From a checkpoint of a small sound classifier.
Model: 7.13M parameters, log mel input, arch tc_resnet, activation relu, depths [3, 6, 3], widths [128, 192, 288].
Rows from block 4 of a small sound classifier, named by matrix and row number. Rows with one number belong to one channel. Each number is 128 + 32 x the weight over its row's rms, rounded and kept within 0 to 255. All counts start at 0.
Before each channel's rows are labels from the 100 clips, of 14848, where the channel reaches its highest value: "strongest on" is what is common among them. Only what is clearly more common there than usual is listed. The data: Morse code for random letters and digits, with fading, noise and interfering tones.
# convs0: first width-7 conv (model.blocks.4.convs.0.weight, 192x192x7, each kernel summed), inputs 64-127
# convs1: second width-7 conv (model.blocks.4.convs.1.weight, 192x192x7, transposed, each kernel summed), outputs 64-127

strongest on: tone: low
convs0.183 [ 58  80  89 153  84 144 166 126 110 106 120  94 117 157 121  52 145 118 105 143 120 133 140  98 101 120  72  82 154 179 122 122 145 188 127 111  80 113 146 102 125  88 124 135  65 110 170 123 136  89 188 101 103  86  95 185  99 140 122 146 107 134 128 166]
convs1.183 [149 123 122 156 137 123 145 143  86 122  93 173 116 125 120 121 143 154 151  96  51  98 124 132 111  97  76 162 127  52  52 147 143  62 145 144 129 103  60 103 153 123 161  33 145 140 124 116 110 130 111 120 153 172 107 187 115 151  57  94 142 146 127 157]

strongest on: tone: middle; speed: fast
convs0.111 [125  93 111 102  95 161 121  42 110 133 146 143 132 149  89  24 178 116 162 120 176 101 117  72  50 158  48 110 123 131 118   8 151  65 109 125 181  99 143  49  94 159 115  74 153 141  77 122 157 108 149 146 125 151 127  90 113 108 138 142 126 112 149 114]
convs1.111 [ 80  91 110 109  88 163 148 108 122 104 115 133  92 129 147 103 176  80  66 172  59 134 128  54 174  74 150 149 145 103 159 100 163  98 115 100 136 191 143 162 125 109 191 213 153 123 135 141 160  97 126  62 145 124 140 133 124 101 141 150 130  54  68 100]

strongest on: tone: middle
convs0.73 [129  87 130  86 160  95 138 114 163 114 172  87  97 107 151 165 105 121 129 101 131 117 120 115 177 143  70  48  32  94 124 164 106 168  83 135 144 140 144 187 120  99  90 112 167  96 119 170 157  50 156 122  75 119  95 188 120  94 113 132  92 106 108 125]
convs1.73 [123 121 134 147 165 162 127  83 171 111  99 154 144 124 111 125 137 208 165  98 151 141 100 137 171 121 128 136  84  66  98 120 122  76 132 145 161 161 108 140 107 112 173  39 170 126 156  67  63 153 139 160  92 113 111 182 139 164 129  89 139 134  96 145]

strongest on: tone: middle
convs0.33 [ 74 132 105 118 191 162 162 152 101 105  91  83  33 106  90  83  99  90 111 121 163 113 158 140 135 109  80  85  71  68 106 158 102  65 123 146 116 127 179 158 156  97 121  77 104 128  66 137 116 129 116  72 109 138 156  64  81 162 120  86 118 102  89 127]
convs1.33 [132  99 143  80  73 167 161 181 166 146 113 160  60 127 120 138  46 136 148 100 175 161  47 142  99 133 111 151 130 111  57 160 110 116 133 174 117 116  54 134 112 226 154 110 174 136 135 123 124  91 201  99  78 176  87  96 133  78  91 120  95 117  85 142]

strongest on: tone: middle; clipping
convs0.176 [137 158 127 112 121 159 136 153 113 129 141 140 108 139 168 117 130  77 126 145 122 164 135 129  75 149 115  92  86 118 120 188 100  88 128 162 110  88 149 184 138 110 162  80 166 135  50 133 113 156 119 130 133 142 145  80  53 113  87 149 116 118 130 126]
convs1.176 [ 92 138 139 149 170 154 115 133  68 114 119 105 108 158 122  94 126 112  81 144 166 102 121 158 151  94 128 183 115 135 131 122  99  60 107 121 113 153 142  96  79 189 107 186 141  59  88 103 134 115 127 104 177 125 147 124 101 105 107 150 137  96 102 137]

strongest on: tone: high
convs0.4 [160 134 113 162 196  65 128 146 151 148  68 121 105 133 122  66 134 125  89 130  19 135 130 112 180 142 133  93  85 152 123  97 125 129 109  90 131 116  97  17 182  56 115 136  90 121 115  78 131 109 114 121 143 140 128 112  98 156 117 142 115 130  82  77]
convs1.4 [115 150 135 116 125 132 122  67 137 129 143 195  81 163 124  83 102 211 135  97 141 134 147 114 184 102 189 145 109 137 175  44 100 100 112 135 123 139 112 114 216 100  92 150 126 135  98 131  81 114 116 120 118 103 122 146 154 123 128  85 148 181 119  85]

strongest on: tone: high; mains hum
convs0.123 [106 104 131  91  69 153 141  95 100 106 145 145 101 127 132 171  99 184  84 144 115  52 113 105 100 102 150 170 212 138 127  99 104 100 142 154 112 113 136   9 155 121 105 202 130 126 163 119 138 136 128  97 125  88 132 121 125 167 108 173 116 126 129 193]
convs1.123 [167 134 113  95  44 145 111 101 122 165 126 173 181 123 119 177 125 103 179  41 108 168 124 118  67 131 147 134 202 141 132 127  93 167 149 135 105 106 110 205 169 179  92 180  98 112 117 145  98 193 148 112 126 114 119 107 126 103 176 107 122 163 132  52]

strongest on: tone: high; clipping
convs0.151 [121 202 178 117 106 153 121 202 123 102  98 122 114 136 111  89 106 137  28 171 108 137 183 226 142  90 192 185 154 137 151 186 154 149 162  85 130 175 119 134 130  83 114 137 135 107 181 131 127 147 141 151 160 157 154 155 167 137 154 122 125 125 170 124]
convs1.151 [179 212  74 171 136 121 130  88 132 139 133 178 152 120  99  84 110 214 132 149 161 121 188  80 127 120 195 122 147 161 149  90 125 132 124 195 140 208 135  90 144  68 112 139  83 117  78 126 131 177 117 130 109 115 155 138 143 133 151 149 109 132 132 143]

strongest on: tone: high
convs0.149 [129 129 146 136  78 110 106 125 135 140 130  81 129 135 141 172 116 163 134 121 125 135 128 123 101  79 147 124 136  80  89  98 145 141 116 115 112 158 141  83 171 131   1 167 143  90 106 105 116 111 130 114 110 120 135 131  97 131 171  78 119 100  97  73]
convs1.149 [177 115 103 193  90 132 140 113 185 126 132  94  50 124 134 164 219 138 127  79 116 121 187 131 112 177 118 178 146 150 130 106 158 154  82 152 106 123 184 133 182 145 127 132  83  71 148 141 129  93 163 105 133  89  80 137 116 166 133 138 114 107 143 106]

strongest on: tone: low
convs0.17 [ 91 138 181  93 123 138  76 108 146  85 111 128 100 147 117  91 102 151 124  79 110  85 141  72  94  89  79  99 101 133 147 101  89  92 112 103 115 108 106 118 110 114 141 121 154 113 125  96  96  99  66 103  99 125 116 166  95 140 117 119 113 155 125 149]
convs1.17 [ 78 178  98 129 120  89 116 140 151  76  64 213 124  89 147  99 153 148 187 115 127 128 168 164 131 176 123  59 152 120 150 126 141  85 171 192 158 141 125 138 170  91 162  77 154 131 111 127 152 148 179 117 100 188 112 208 100 143 111 103 167 137 136 145]